config.toml
arch = "unet"
model = "class-conditioned image diffusion model"
dataset = "pixel-art sprites of 400 made-up characters on tiled backdrops"
train_examples = 395000
image_size = 32
horizontal_flip = false
conditioning = "class"
objective = "edm"
cond_dim = 256
targets = ["colour"]
num_classes = 12
cond_dropout = 0.2
norm = "groupnorm"
hidden_act = "silu"
weight_standardization = false
padding_mode = "reflect"
widths = [64, 64, 128, 256]
blocks_per_level = 2
scale_shift_norm = true
dropout = 0.05
attention = true
upsampling = "nearest_conv"
init = "kaiming_normal"
residual_init = "zero_last"
optimizer = "adam_atan2"
learning_rate = 0.0017
beta1 = 0.9
beta2 = 0.999
cautious_weight_decay = true
max_steps = 6000
batch_size = 192
epochs = 2.9
lr_schedule = "cosine"
final_lr_fraction = 0.1
warmup_steps = 300
weight_decay = 0.0
Rows from block 9, named by matrix and row number. Rows with one number belong to one channel. Each number is 128 + 24 x the weight over the matrix's rms, rounded and kept within 0 to 255. All counts start at 0. Numbers have three digits each.
# convs0: first 3x3 conv (model.mid.2.convs.0.weight, 256x256x3x3), inputs 216-224, a 3x3 kernel for each
# convs1: second 3x3 conv (model.mid.2.convs.1.weight, 256x256x3x3, transposed), outputs 216-224, a 3x3 kernel for each
convs0.106:104096112124086121140138117121137121151120161125143136106110157131129140141125153127150161120120155118150143148113137132124128148151132106130091146151124104135123101119139126112124124096131136157109160123103148094098111148123104105128130136126
convs0.107:139114109118124117145127115128127147124149152140132156121116112125144118101135124141133129132152098151161154135131136155130141151137120127153144142145103132125113131128106110142107125102113132120127133106110131081118160124123121110103111126112
convs0.108:125093143111129129127136116135126145109126105119116108120124132148100115148131132145112141134146139114130148103123124172113122146115121149117142158148133135139134109103133135121147121142129144130103133126114116114104145126126108116129138130146
convs0.109:170150152124119133134141149123152137119152137130134116131107123120128135123137134130134124143122136154135134155130152139149124141145163157168124128165166136146150110114128133135133106139133144125118127108105139121117120123118133129113116134091
convs0.110:129085148049096193088081129148131132119128153093143170146134149159113164101092141194144038198141086101123142004106197007146216041142147158043188119085180066099235166148086133138071062133145149110055165101068106107124087091181066105229149095152
convs0.111:126122136122110112127129125141141123127133140140150122129142147118122120126159128121117121125119141163132117155162133125142139110130145128140112128143104138121123122119117126129123126127110136143108113093100123135117133135123105112143099131110
convs0.112:148148123184175155209159125116159120129121146116114110142145152117134184125091131146172149091145184091138155148124072135130091150079094082186138098137103086125117112182110090165063064147094126124102121135117107167091081142073138133088148099057
convs0.113:123133126105111120110154118131140149147136122144133131134145159117130098123116146125119131140113130130130139154132141143142117123129135152136134137124125147146128109113110119130129141120097111148116123102125129122076099133107120132115127108122
convs0.114:147131111129132174145109110141141129122160141161126134125149134130123140129129124140127144153126157128127150153137166143131159121097129142132104108133110113114125126107099119118103136146117132128117133144114131131108120127129137142139122108123
convs0.115:121126122129111126124131129137142139134138121148137138113150116126103142144112126118116152138154148126131098137144137113138140124133132171126140145120147155143144092119131097139116130111126101125107116120105141126091119112124135136113105115119
convs0.116:117149122133107102137119106140153135135136116128131136117135129140121116156126139118124124113124152141139152155137128143158138150155121151133111141125113115133138121118126105097113121130131143119105132121129130157094156117113114126109133115115
convs0.117:130115049178126106165139089125169204097110138079114180103146167110215154139135090044162226048113189025098141158094004149102004182101023101210089127173030130174087073150145070085117043147140064111173068059114081113153141161087172127077185151097
convs0.118:119112109134111125115144104138142140140149131162134138118128133125128136139128108136139152132137141146117159145137158139146132144140152130148119145122143151133122123123119125114111113124153121150114130137122109149129123144128101137112113125095
convs0.119:123137108119143103142139135129125111135122127170136139112143117117128141145135121139113114139141152136159137126130151114116155112130177109115136122121134118093128133113130123137159132118144136104111123098112133111115145117115115121130134148118
convs0.120:136140141131127106121108115137137126140136118147145115138125120129130139118135136115129132130119141152130138150126164180133142122124173122112135118118123136150117128107097141146103128136166110124123119115118135141089140111124110104115135135109
convs0.121:128128114121126140084131114140115132137126109149148154138137143138137142130136129092155115146146138118131132139134128142124149153119145147108157142114154148117127146154095114123130120127139123124136138107132107133114131142114123111128108133119
convs0.122:153137137136123131135154101152137151150147143126135141141138142138127144146135134132120130140155127136126109145123120136111157139132162146142129138145133146138121123102115132123140127116117124115112135136105110114089119126114139116108093131106
convs0.123:131130139109131107122167117133139119164125135142142136147136146123120139130144149098101129148126128135120134131120153135161112164124139132138142150131140140106122120133095112135124117135098148114114129088126118107101126133114130119113125128120
convs0.124:119143109124138122115128115136121122127147125145128127136113127120133122131131142149130114165128155164131130126115119144127143161123138117125146138139142135153127105149150154110102128133120148141123129125135138136101120142116113116128116128090
convs0.125:210102050075103080086189255078163119074157036109144128129152150154124119151112141109142176170168105135094129175205076115089095184081197149190195067120057158122166128150110132119108176036066083162107197167096172068056218141000091173169149101222
convs0.126:071123102111100115099108109102120111116134122161136156112096126081147143143132128084128148080141129106116113109159131125112180143142165107127172158130147137158141144126138139107135110131133140114133132090112099102126138139134147116170156146154
convs0.127:134160113129138077117122101120124138149141154158145143108164133131119137123129124133135140169128136123164127133136162152116140141137135110107118145110135141144153121120117125121127159107121140133106145138102137113096127129130143133128150120118
convs0.128:110085105126107108116116114134138134144115129136148145171138154124113107165155155133134134109090090179164155120091125107133137119125117101114124100101089152154157117140085158160146129104077147133113146153134117080092138121101108115133144126095
convs0.129:181184175092110095158178181162134088118092126179169129086130096130118134066067062179159121219085133197166115133167103108202197171101093115170148135119150132145140088079114203103196074116128133103122244134210149153148103159079072165172081148123
convs0.130:143082083103084072129115092142129141127131142161129138132143147148126140118100143167167151127118131122136100103147146124129126105123153135112132113104117125139106135127130110131139112127114127123111138127137089128119128125100127118125116121126
convs0.131:184196158190135106068067000086081143072168141124172180153190126189149141151086109072112154146149234147116218203140140100172049203130103153084172161191158149158230119083159084083125135184199066085094025117150042114150154140099117123026141169074
convs0.132:112070088133076124108084090100109141126139115129139128158135138137110120160151196154111135125060088148150154142098140139162118157156101135086112097128109093160129145152130158135111126109105125122119138149126127130089114115146125132149139141121
convs0.133:255255255135188188097060017109078039106096008000037005042086047035076146163192184086051084149094102154208230007065029105168204170198213014033008158175117190215196102059087186155127144132106164149154202147103107140068160227192106160159130114095
convs0.134:120111102094088109157141142118118147147110156109120117129135134118127139109126129173138140125148136135126135122120143111105127093144129112112121120113095102134116124132154113153129085112099143106104122139110143117110096153129113108108085115099
convs0.135:106119152114129162139172106118138104138105123102119135103111103118115100152142124125142113114112102151170149105077117116116148115109136106102103102111099142109116111100111175168143124123149100142115141164153104154146124130095111128138116104120
convs0.136:133144107123119087099115088139139138123126142124104152122134141157143138132120168135124135147123106146129114145116132095122136138114133126124095103105098150126141152136144124137156127130128124125124156132132108135096131107117119131131133122123
convs0.137:056093000169133154102111054075144123020103008106205160132151090112113233125040083167148144062106133128085172129134077176210133176136050140145132084189076171189143138081088095114054107147110123132070128142112110152127108098067156204112093117090
convs0.138:084081121100161174131161131146130199150126176134159159114103099100127104119119106145143153168114093155143152122127083143139139135122097119122087104125128147127148108127138169176160125166168099156180135154204111153160122132105153190146119157111
convs0.139:110118130134099115127115121142140143145128144121127124133134117136136126138130127130116156116099099159143126115107107107126137125133120117123135103127119138133112121129095124162133139130125143135127138117137128116112105127107114138131135111128
convs0.140:125116089112066066114101101172157165136134137158154157150142162156138130135096129127100156134135117130127140132123113122113117114110121135155121117129098131137132154119121131121132116131121128110135109126116115104142097093093137124101151105112
convs0.141:104108113116110111117098110144131142135128118121133133123121139130134121148146108120155147134097146141124131117112120092131124127114126145135105123106117133127088144149123122131086123121093128150123132152114120136126117122132113122135107117115
convs0.142:124138140132129106103095104139145133143140146109128143114117137119131123117120125125110136154123116101123113122141133132130137122113115122118126111129141137127127108133134116123135116145106124116141124131140153128137108139132138128125148099098
convs0.143:156130178091137096104132093143146137145120159148112141113109110144152138109125116121116105142107137129107101113115085122114115141114097152144131115158109098105102124138144131129139140103127130146164157117156104153130131123118118143120110106124
convs0.144:126120109127095108154112124128102123137124127144085146140128136137158125142119127123124163123134131139152118143132127112128122137125143144144127118124119106149146127138113126138153134141141116130122119151140122118105108127130103146150111129120
convs0.145:131126126088086115117102098157150147136138134135138137155136121145119126122136130120121139135127131138135146108122124108140145108140143142127143127114118101122096104140123151164154130109113134105131131134113127125102103118133118135120137088108
convs0.146:097077069113127113091086085134092122103150145154144148177158147131108069161150155176146129131094081138149185119138096117137168144129136121098104118091075152152176119134129161153148136088112125095114149157163118118057098131105107137133149156130
convs0.147:115093120108129112146120112145166145151128142150120121128130131136128120144123121134135136129142097112112122144140130113154104125126117131127112118136122103125107141160134100110154133130130109117135148158104100139107098118124108139122138143148
convs0.148:131117144111128160149142136118158140130119138111156151111133102127136132131159147119125137131101117131180175104106116089155173159140104102102108071124117147151150115133134160193165086124084146145131182170153086143115148153126122167168095148129
convs0.149:139127115115101108126114151131107123143124123125114112129133127129134139115110149124122117124124130137131114126128139116155132126133157124154134130125133127132124118122117126125117110109086135122113101144146114140088099124127145131159130124134
convs0.150:135130105099112109104102113115147136147132145120143141147161131152144114143127115132107143140112121137149111120142127109145123138132144115128109125135126120125118140123144134156130132119116129120122131123129108113118103134123122137107146111116
convs0.151:142108120122089114134125105121144115134115138150099118157146148133162140135132120145152145154124108163130158129118151124152127127140145114110120111101097098156124116124110119131141099135087103118125141146111138109093097112144097140137099125124
convs0.152:126137132091113112102116122135141126108133132126127110113110073154131128138144129141116125131116101136122114127108100107118104146131118130096146120132126149141145154120132111146147131118138125128159106141132104113093105107127135143139131125117
convs0.153:133123121121107116113114129162122144146118127156120130160111154141127140143126178120133135138119129126136114110093120104118141116145131128117150109123114104122130134147127135116120151122125112125153134126134120139089120129108135116144126132115
convs0.154:125106124113118106109123130125155145144151115131161136120126137130140125130125142119138177136125123148117119129135104134143109134132107118117125088096097094127125121144140102147142156120132119119137131139119114116100134121125116131119136116109
convs0.155:132106111122080076143092082140122133168147157155151152150135117135127129145129146152118152143110110135112124137135118143135108130126125146123126058113112116150125136131122141139162112140132138124094121131137108120100152140109108137129123145149
convs0.156:130119165131114116132166116143140135143147152106148132105106072095119103136110130129092124090105113153150135109109117112105113118118114114118118127135116123142133128143134122139150122123107091130146170171143121139164131161101125150126129123124
convs0.157:117121133117108109132136162144162160155151152145122139133128087113123129098094114131147145130138105150144165115131123108143111130133114127150137137135129167152119150139147138113152101100097121097106122139122100097095122115132119151156084122144
convs0.158:139132149124117099123133111138122150141148126150144137129133125158127129114103119120132120130122147144145087122139114107146133106124102120124096134121093122102103119117153109127127120127104150151120152154094126142108133137123102137114085123116
convs0.159:125092122105084075105050077156125149147144139150146140160150138145119109151167187138132151129116080128140128134135116129139098112118126116108117117095097160102121142142121154143090114104112140141092140121123089102095115134078138147114125143110
convs0.160:105067089014071068111116083193154152119140125087088090055055059090092000219213210133150159128116055051080069206192211139113136078134104175167204097091085130165179127117133076037043102086117093156128079073078142167141141106122161125144108062089
convs0.161:169163206134144159158157083098060021093100112007064028065049096085064096134141179129106094146126085158189180063059091068168179154207171057054081138153132170168204089132071207179146098118112140157094171128151080088070147148186087107174101125103
convs0.162:122155168104142148124128119127111136133130152128096121072087093125135119104103096122114125145138134176140154124087132111121132107118119118098122109137134127116128134131145123156138125110123132128137109122156130141136150145121113139125107140118
convs0.163:114104129123093124122117117143145146147148128137141146111127140137112108165105153107118138120110111126129123121117115114123122128127122126115129109117120161123148114111121136124130125121122144119144157143145104118115110123118100132155132104119
convs0.164:136144122126141122129128111117142114114112129125118103113124126148151138133144158122148106138114107136115151130142149097153151135119119156126102133134104140162128102128125141128136128093104136108126134120145116140104119157141094148127108114115
convs0.165:118118147082117118154159148147147154136132145133139101154160120116126114101116135149128130130140145096110109131163147122103103128141110118134124140119121090107082141115124122126111103118117145108090157149112129129120099126121133129125094109106
convs0.166:112089115161138112236252211119102077142107119136121139161154136118088135125136167166133134123087151129117145176206226125111147112102129146159147069073124112125096139103106111137111151103140189122101176178167180168155094139158172162137063063079
convs0.167:142084115096109104138090087104093125167112110148135126127127132110110134144131148130136117091102114153140152115103127143125139129159114108077094085099094141124149111159148148147156099127112115121129162150144112125096125119097111154124121148143
convs0.168:107144128106105119097117101109125151150138140145133142149142120153148151137154144126139107135098120148118121114110118116134139144116080161119111133112114119131138137146141115137129141072131126136131127151118137118086124086121101124131131128115
convs0.169:119122184117121148153159109101116143104144167082116110078086141136170151119138108119138112155148088174205126115119107090116166132062122135162122130131147139140166136145111186173177078115112121131125166161197106127101129156088067135158124153107
convs0.170:153125124090103141138108140150123154115146131152138131130130093135108113118121133127142131109116095139117129115120104102122131127156112113129116118112097107115132106116139118129161115133118139148125125159135092137115108104101118105139124138094
convs0.171:128113118126126122106112115136130161124127142136108151141115112152150120137118158142109121152122136147146128148124124117120115120128121126155123134147126133111119120133127106114126103133147136147113124155136132108123115115135106111100131116108
convs0.172:119150160137139140142129123147145129117124086135113102085133119097122149109118135123121127117106086158177167092100111115117164124103123105103105122152108133146174133156127186155163129129126163151126196144135137119145098150111133121126125155127
convs0.173:126159122123121155122109127126165121122112108097106131117140138096148126131106156132172111138107107139123150126070107080141136109107119133122122120115125099102147135156123147154126102118091134171116189162128107125058159161134101119134102134133
convs0.174:127115156107101111109122161170141150128127136147107120111131122128114125134127148133136135147131114141120131112120129093144120125128140132129125145125113156149128141137117146135134128125102126132099125113117102136122130124136115154139098120086
convs0.175:124117136128123108130119121139120145143112126135113146138133165144126134137128115140166116108112108142158116139125118109139141137100125108119114131109131109144151108117145112130125108147132129125115152131124106139119125139147106134117125136119
convs0.176:056043053161150149144151142125112151104134085152121107164172151109105094150141164149189187066056034159183188100057095111122101114128144082123098065090075159136166127137137174142156121132115121140148125185166079070104113121129117104141119107078
convs0.177:138149152112111093099110084137142149145126136115127135143117161138135142117121119123107123132138124129118102123131114122127142119121139139120158110110124109140113133136121121141133125119140124118112140159096114120099099131109125118147139132114
convs0.178:098104118129098156179138141126133146150123127134128085116114119089113149116138127104131109105095088150149157108120087093119136133149138102094106112108122125166137103128140133164173122128102175147120153133101130115071143147165085128168109144106
convs0.179:107122149109112109118109112149148117149133135134106137131133147137108115114122113122121099144130094110123138136146115114136136129113126123125106120145126130123133127131123111111125136134114136141127148122128146132130148101115110141138129132132
convs0.180:138165141092104088126115111136159131109130128117141157140137145143118141144155164151140116124114113148115097118132105104148133097117124118144143120117112123133145155149126138140115118137136113149155133145136126153093115102128146157115150118123
convs0.181:104138113118097100104125112131130126137134137137139111142118101135122128112120141102106138117134122140159150132136126117130121102132118105100139137152138110133132132119150144140122108125154142128130133122126134138119124117107118139126132113118
convs0.182:120120124108075096110107132122114122115119126127091087149150141133150127170145160123115114121086076161136147110132123103148149123121126126135136104101100156138136138116146135123149109107109125112112159143146125075083119116103145154127130124131
convs0.183:120132152111127169128179173186148170134137182160131156135112104123120128110135108089116138075086099092123089097096086119124097092087081136109107122112104145127129140180173135158197128194192145177200164183189160184204144165133144158139156149143
convs1.106:143110125143124121138116130131138119128135114130136117152126131138116115137118110144132136144105144137118121159111147175103154181107155130132123130129121134129130122135123120138125119135123118143123116134126114141126125133132111136125117128131
convs1.107:135124128133126128134124128124126128124126127124125127125124124121124121122123122129137130130140128127141128128129127125128126128131128130127130130127130131127130129127129130127130129127129126129127127128127126128126134126134133125134135127134
convs1.108:123124123126127124125125126126128129128130128128130128133130131132128129136132133134134133133132130139137136134130129132132131134131129127127127127127126128128128120124123121124125118122122121124123121124123120123121125128128123127129118123124
convs1.109:127126126127127126128128126120121118122122121119120117132132132131130131131131132130129129129128130129128129133130132132131132131131131125126125124125124124124124127128128127128128128128128122120120122122121122122121131133133131132132132133133
convs1.110:168067102145120109193137187107255008097255000084255015206093142186101133183056126181246069130182067210185055130035178114044164138062174156109120173104135177135167139240119145191107123212115112255059097243044102255070158061202169037206149033194
convs1.111:130130129134126130131128125128128127127127127126128126129127129128126128129125130129126131126126130128126132128127129130127130130127131126127126127127126125127124130130130129130129129131129132135131129135130130138130130130128130130128130130128
convs1.112:156106112137079098126088105127145098134145125124110096162125138150138139146148131162103170153119180151084161156075160165066134182091176104150114106122108118138116097172108089154101094157105120134113111131121114103106111162123089133093120165130
convs1.113:126122125125123125126122125127129128132135135126128129132130134131129131133131135131129131130129130133133134136131135132129130134131133124125124125126127126125126124127126126127126124125124123125123124126125124124123123126124126126126123124122
convs1.114:131126135128126130130124134114107112124116122115107112122121120124122123122121121128115124130118127127116127143124134138119130141120134122124122125126124126125125129136130128135129128135130121118123125123128120119122135141135132138132138141136
convs1.115:132126124131124123133128126123131127126129128122128123135129134132126132135129134132129133134131137135130135138130135136129132141133139126128124126125123126127123123126126123125124120125123126134130128134131125131127122122124121121122121123125
convs1.116:128123120129119123129121124124134123126134122123135122134125132133127134131123131133123132130128135128119132133120132138120134136116132120126120121124121119125119121131126121130122123133125125132126126133126126134128121131129118124120125132125
convs1.117:094075116117048108097050115110182102100169094113156088169106143155103114177105130196069149189076162175048137211000188242023202233000218085162101098134095107141102082200099079187089070209081103171106078151099093149094102177112107174121088177111
convs1.118:127125127128126128127126128129129128127128128129128128129128128128129127128129127128127129127129129128127129126125126125126126126126127126128125125126124125126124130130130130131130130130130129128128129128128129128129130130129130129129129130129
convs1.119:136132136138133138135129135143144140142143140144147142115124113116125113111122107119119109120124111110114098119116122120113123118114124129128126126127126123124123139136135140137136141138137140134137140135136145136141130130129131128129131129129
convs1.120:131125130130124130132126131130129130131130130128129129125131128124125126121126124127131127128128127124130127125126121125126121126128123128128127128126127127127126129129130130130131130130130129126129132130132130129131124123124126125127126124125
convs1.121:131129128133131129131131128125125125126125126126125126129129130128128129129130130129130132129130132129131133132132132131131131132133133127128127128127128127128127126127126126127127126127126125125124125125125125125124134133133133134132133132131
convs1.122:127125125128126126128126125128129130128130131128129129129127129130127128130127128128124128129125127129125128130128127130128129129128127129130130130130130130130130126128127125127127125127127126127127126127127126127126128131130128130130127129130
convs1.123:128127123127126123129128125127133131129134132129135129129126127131127129128124128134122130137126134135121132131126128130129129134128131125129129126130128126130129129128128128127126128128126125129128126128127126129126127127127123122123126127125
convs1.124:131130128133131128134128131113123115113121114116125119116122094120123105114119097120134117119131116119137118120131115126127117127136118128130127128127124129127126128128131129129130129127130113124128110124125115130130134126139137127136138123134
convs1.125:062106082088106142255151179090000023175255143040112039141161186096146203128097139098231111104152085127161167068148128000000000128255126124142087095106089023085040147143144140055072204185174083041029181255102010060026180085197094000075230176174
convs1.126:121136113141127114136133122128148119112117112121146126134142146119132126122107115126147157116125156121147148126138133160155154127139150120141111120141102121135109125125125122128127124127127115127121104107128118137147133113106143144115131112108
convs1.127:131127128134130129132129129128128127128129128128129128126131124123125121123126118126128124126127125125128123124126124122123120123127120129128129129128129128127127129128130130129130129129130133130130133136133134135134129125131130123128129124130
convs1.128:135144142120119122119121126120119116128130127124123120125122124135129132125127127118130120132132142141150139128131133135139141133136138124124126133133137126126128127123123131128127120115117121121118123123121120120116128123126137133137124120124
convs1.129:105124114105156215085098069124116096164196130144146140139179183188174192204197211134180152074000000130206140149153167043077103090159134155116163129153153137155182080084062180194185111095065101100068138128088106113098081091107170201233099093102
convs1.130:122122127125124128128132132131131131135133136128128128131125126130129134132125129128127126132127135129128128131127131131126125124125127132131131130130129129131130131132131126128127133133131124127124129131132121124123133133133123127124134134132
convs1.131:206255255170228148255255255216176232146162127211163252171201086046145090180190106125120047072016094067011000091097062153098059107066000115177156194143195122138158182211179136132159184201199255251255214210245255255255142222176164111161115156102
convs1.132:123140141115110113085078107137131136110112114140140137147145146135124131125133131115145123105133127145169154107129134138149142124131144132135136140137144138138134132127121141136135111113111112112100088100096118122110130109120158138160123107121
convs1.133:119143119111154125029011027070077039183130125135148119095136146117123080091147127153173133150089100104122150161185198039103095150130176110131149129145156110110108079077065169145142056053051131097090194134161145122125111105105106109088114104096
convs1.134:120113117117111114118115118112110110123122122112114115126130124130135131128134128119123119124130129124131122135136133133131131135132129126124124128126126127126127131132135127129130130130134109108110113115115109111110142140148135134139146138147
convs1.135:119125132113125120106097115105106094124114107112114102138125141141117131142122140128116121128115090129106131136127158108132144140131160121134131130124143124127131112131101143137127107126102110114095115112093112118103133149130155147156129148131
convs1.136:133134134131131131130133131138137139143140142142140142127125124126125125127124124129126126128124126129125128121120116122120119120119118130129131130130131130130130125126126126127128125127127138141143139139142138140141120121121120121121119121121
convs1.137:157134205133104153236103255184166217074072055133086176172144108074187026134128101224058194162255232174056206121088050255255255201134066092177115106150119120133122116176177047014071108153134209159254157115183142119212133220135123068115137188101
convs1.138:121149153107132137099127126123111109115105102120106107144127136144109138148128144127106088114087051143100112123130147121140146127140154130133139128126141125129137119109106133110118106102106120121104111113094117115102126127131141132144121125128
convs1.139:131132132126129129126124126121123123124123125125126125128133129129131128126132128125136127126131119128136130135135134133136132134133132125125126129125128126124126125125126130127129125123125124124126124125125128127129128125127136131136126123126
convs1.140:133131132130129129132134134127125130125127128129128131128128126127126127126125125123126126120125126126130128131131127130130127126129127132130130130128127132132131130130131128130130132130131127127131127129132128129130133131131131131130134132131
convs1.141:130130136127121127124125135127126127126126126126125127124126122122131126126128124122127119126129132124128122125131125150139140133131128126127126128128128126125125130130130128129129129129129131130130130130136127128130131130131129130130131130131
convs1.142:128127127128126128128127128128127128128128129128127127133133134130130129133130132132130131133129130134129131128129129127128128128130128128128129129129130128129129124124124126126126125125125125125125126126126125125125127127126129130130127129128
convs1.143:133121133129138142125123123116120116120120120115118116126127127129125125138133135130130139133125107130127131143138142122130128132135135130129129127127128129128130122124124128121125126123124120122121124123120118120118132130131132131133134131134
convs1.144:127130129125127127122121124129127128125123124128126127131130130131129129131131131130126128129125125135131133128130130133134134131131131125127126127128128126127125125125126125124126123123125125124125121121121123123123125129129132134137124128128
convs1.145:130132130129131129128129127131129131128127129129128130126126127126126126126126127129128130129130129131130132126127126128129128128129128129129129129129130129129129126126126126125126126125126132131131131130130131130131125126125128127127126126125
convs1.146:122125122137138136117116115138134135131129131134129132127122127130129128124123125133125131129126127138131136125129131123125125130132132131133131138141140130130129127125126128127128125122124133133132126127127129128128122124123128128128123124124
convs1.147:130129129129130129129129129129127128129127128129127128122125122123126123120124119124126124124126125122124121127128129126128128127128129127126126126125126126125125132131131132131131132131132132128132132128131133129132132131131131131131133132132
convs1.148:114118123109129130094089102109110093109110104109115101125128131143122137131125137115119115107101067133122140135130153114141149146142157123134131139147155122136128113118109144132134106110100109110091101101080103106095127127131179154176124127128
convs1.149:128122128127118123125118127128126131128127130126124128119121117121125123118120118123128118127132128120128118120131115134135121123129113128132130127129128129134131135134136133132133135133134142135146143136145141137145135136136133133133137136136
convs1.150:131133133131128128132131134142140139142140141143144142127128130125126127124123124125123126123122125123120123121121120121123121122119119131130130129129129131131131132130129132130130133135132134134132135134134135137136122120120122121122123123122
convs1.151:129127128124120122123118124113104110125119124117110120120133123122131128121138126115127117118127121122131125125127128128130126127125125128125131130122134129123131130129130131130132129128130098101095111113110101105103136133136137131139135132135
convs1.152:128130122130130124127131121133129123127122118138129129119124125122130131116121122120125126125131131115121122119120123120123124115118120128127125118118114124127125137133131137132129142138135130128125132129127135132130136131131135130127139134132
convs1.153:132135134132133132133137133137138137139135137139139139117122122114122121115123123126127130127126130125124130119116119118119120119117120140138137137135134138137135134133131135133132133133129137137135137136134138137135128127124129129125125125121
convs1.154:131131131130130132130130130140138139138137137141139140126127127126126126126127126124124125124124124124125126122123122121122121122122121129128128129129128128128128129128129129129130129128129135134134135136135135135135122122123124123125122121122
convs1.155:134132133137133134131130130143141145146145152145143146129129128128127126126128125125124126123125124125127125122125122122123121122124122129128127131128131128127128126126127128127128127126128142141143143144147146143146119118117122120120120118119
convs1.156:113116126121128132111114121125125121123122118124125122139134142140127137144132140144133138138122122140122133133136141126136136132133140127130129127130129126130129123122121127124123123123122120119115118116113119119116129134128137139135127134130
convs1.157:133127129128123126133123130119120117125127124117119115130127127130129130130128129124127125128131127127134129127131130130132130129133129127128126126128126127128126132131132129128129130129130120120119123124122119120118143139144136132138144138145
convs1.158:120122128120130128118122124134134131130130127133132129133131134135129138138133139129126131132125127135131136125124124118128124119124122127127130124128126122127129132129128132128126133129127122123119120120113120122115130126131131130131129125130
convs1.159:131129133132127129118116123149139145128122122152145150134136132135133131126125124121127120116125114135136130122124115127130122110119101133128129128128125130127125130127130127125128128125130135136138118122121136139142123117120126124131118113115
convs1.160:019075047171163183116158130000008000190191215128142148139165137091072102073026023106116177148074112042079095192219255210157158000005027092145135100136128105153174063039036196163180160149130053028000252255255239230183089063078123126118142136116
convs1.161:111116127114151116034025049128101106153134140135124117103104123145103126111118131158146137134094108136147124139186186045114095140167182112127133135149150120117130103101103149142142097092109132100096156134146129109104083108105148138138098095136
convs1.162:114116125127132138117121121106100094115105102103092092125126125128121127132124127127121118125127104119109108146150160102137134138152157129127131129127139130127134124128124134126125126131127109108100115114102106107101146153147149147150146154150
convs1.163:128127130127126130128126130127129128126129128127128128130125129129121126129124127130126131133125131131127130133131132132129130135131133126127126128129128127127125122127124122128126122127124123127125124128126125128126126132127129136132126133127
convs1.164:125123125126131128124121120126128127128129127126127127127128126128128129127131129128131130130130125128132130131129130127129128131131130129127129129129130129128130127127127128128128126125125125127125126126125125126125130126129138134137131126128
convs1.165:107099092122116125130140125112107119137140136109104108129126123133134134129130122124126126148152155123125121146140139142130140137138139123122123120125120116121122131133132105114119137138135120122123135143141114114115141133141105107113144138145
convs1.166:123119094162136091137179166075059092181181215082077091133140113133157137123134116113108128144154183120090100150160128097095063145152139142145132119130104105122118168169185091092110163166171104098120157149188101097109191178170064065050180177176
convs1.167:135132129131133137130132123133129131126125126126124123129128125133131131131124126125120129134131130132127126136137132124124126138150143124123123130131130123123124128128130127128128130129130134132136129127127129129127122123122128131128130133133
convs1.168:135134133135132133134133131139136138140135135139136137125127126126127127127127128125128127126130128127129128123125123122127123122125124135132133136134133135133133129126126128124125127124125134133133134133133135133133123121122122120121122119121
convs1.169:114112116109135126083065075121122101138131127126127122125125139143119142140130146118102117118086075131115142146137173072124116143145160113120120130140145114120121107115113153143142110107109113113096125119106111122109110121125173161159114122116
convs1.170:125125127126123126127124128124121122123121123122122123133127130133128133131125126132128131131128131131128130133132132133131131132131131127127127126126126126126126125127126125126125125128127122121122120121122121122122127136133128135128129138132
convs1.171:127125128129129130130129131127127127126126126124124124126124125131130131130126129128124127132134132131126129132131131131130133131133133128128128128128129128128129127128127125125124126127125127127126125126125124125123135136135128130128134134134
convs1.172:121130135122150144100111119130126125126126122130132128136132146141127134135128143138130129122111106138125131141145158116124137140132152122126128132132135122125127121123120134133130121122119123118108123124110124128118115123117147141137118121116
convs1.173:133137141111117118103104113111115107126123118121122112131129134134124135128132135123133125123116113133136138139138147129141141140142155119128123132130136123127123116124116138134132107118110112114101119118107118115108117124120149143151114123117
convs1.174:128129127128131126126129126126123125126123125126122123124126125125126126126129126122130124127131127127133128129130129127128128130131130126126127127127128127126127126126125127128127124125124129127128128127128128126127131132131132134133129130131
convs1.175:136127127132122121135125122125126123129129128131133131123130128122131127119130124121130128119128129119129127117133118123133123117129115129134128129133127127132124132127131135128134135128134124122121129126125131128129140123140142124138140120140
convs1.176:159182169094086085078083104087088082124123124115122112130117121155140128130144129097090089118109129161159153126143151137136133140142155114127122134131134123129124118124108132136127083087093094091088108112118103102099135136121152146141121120121
convs1.177:129127129125124127128126128126126127126128127127127128131130131132130131131130131129132130127130126130133131129129129128130131127128126127127128127126128127127128128129128129129129129129129126127127126127126127128127129128129130129131129128129
convs1.178:131133130121124119105100108099108093114118108116121112122136133134136133121139132100130123102132095124151145138144144129143139144147149119130122133137133126132127114109117138121137109104116107109104115114110113113113132126129145130145129122130
convs1.179:127130127126126124126127126130125131133130134134132136128131127125132127126131127124130122123133124124132123127129128127128127126129126130130133130129132129128131133128132133129132134130133127125127128128129129127129133127133133125132134125131
convs1.180:138135134132128127136135135114116107118119116119123118121121123118117119122120121120125117119122115122125113125126126132131128124122122135134136136135136138135139134132131133132132132132132128123120129127127130127125141136141139134138136133137
convs1.181:124125127126125127124124125126126128127127128126125128133131132132130132133133131133131133133131135133133133135137133133133134133135133127126125127127127126126125123125125123125125122124124124124124123124123124123124125127126125129126124127126
convs1.182:128122126128130129111104109155146153132128131138128136123125125126126127125128128120125125120130126134136139118125121127133130125133130129128128134134135129129128133130131133127130126122124141138140127125124134130132120119117136132134122122119
convs1.183:070103113075101109077109119127126118116114104128125118183174189185170190197179193179154156170150148172141146156171193149178204142169198127139136126139142121137135118107105112103099119108110092086078082078066093084077117123115122126123107121112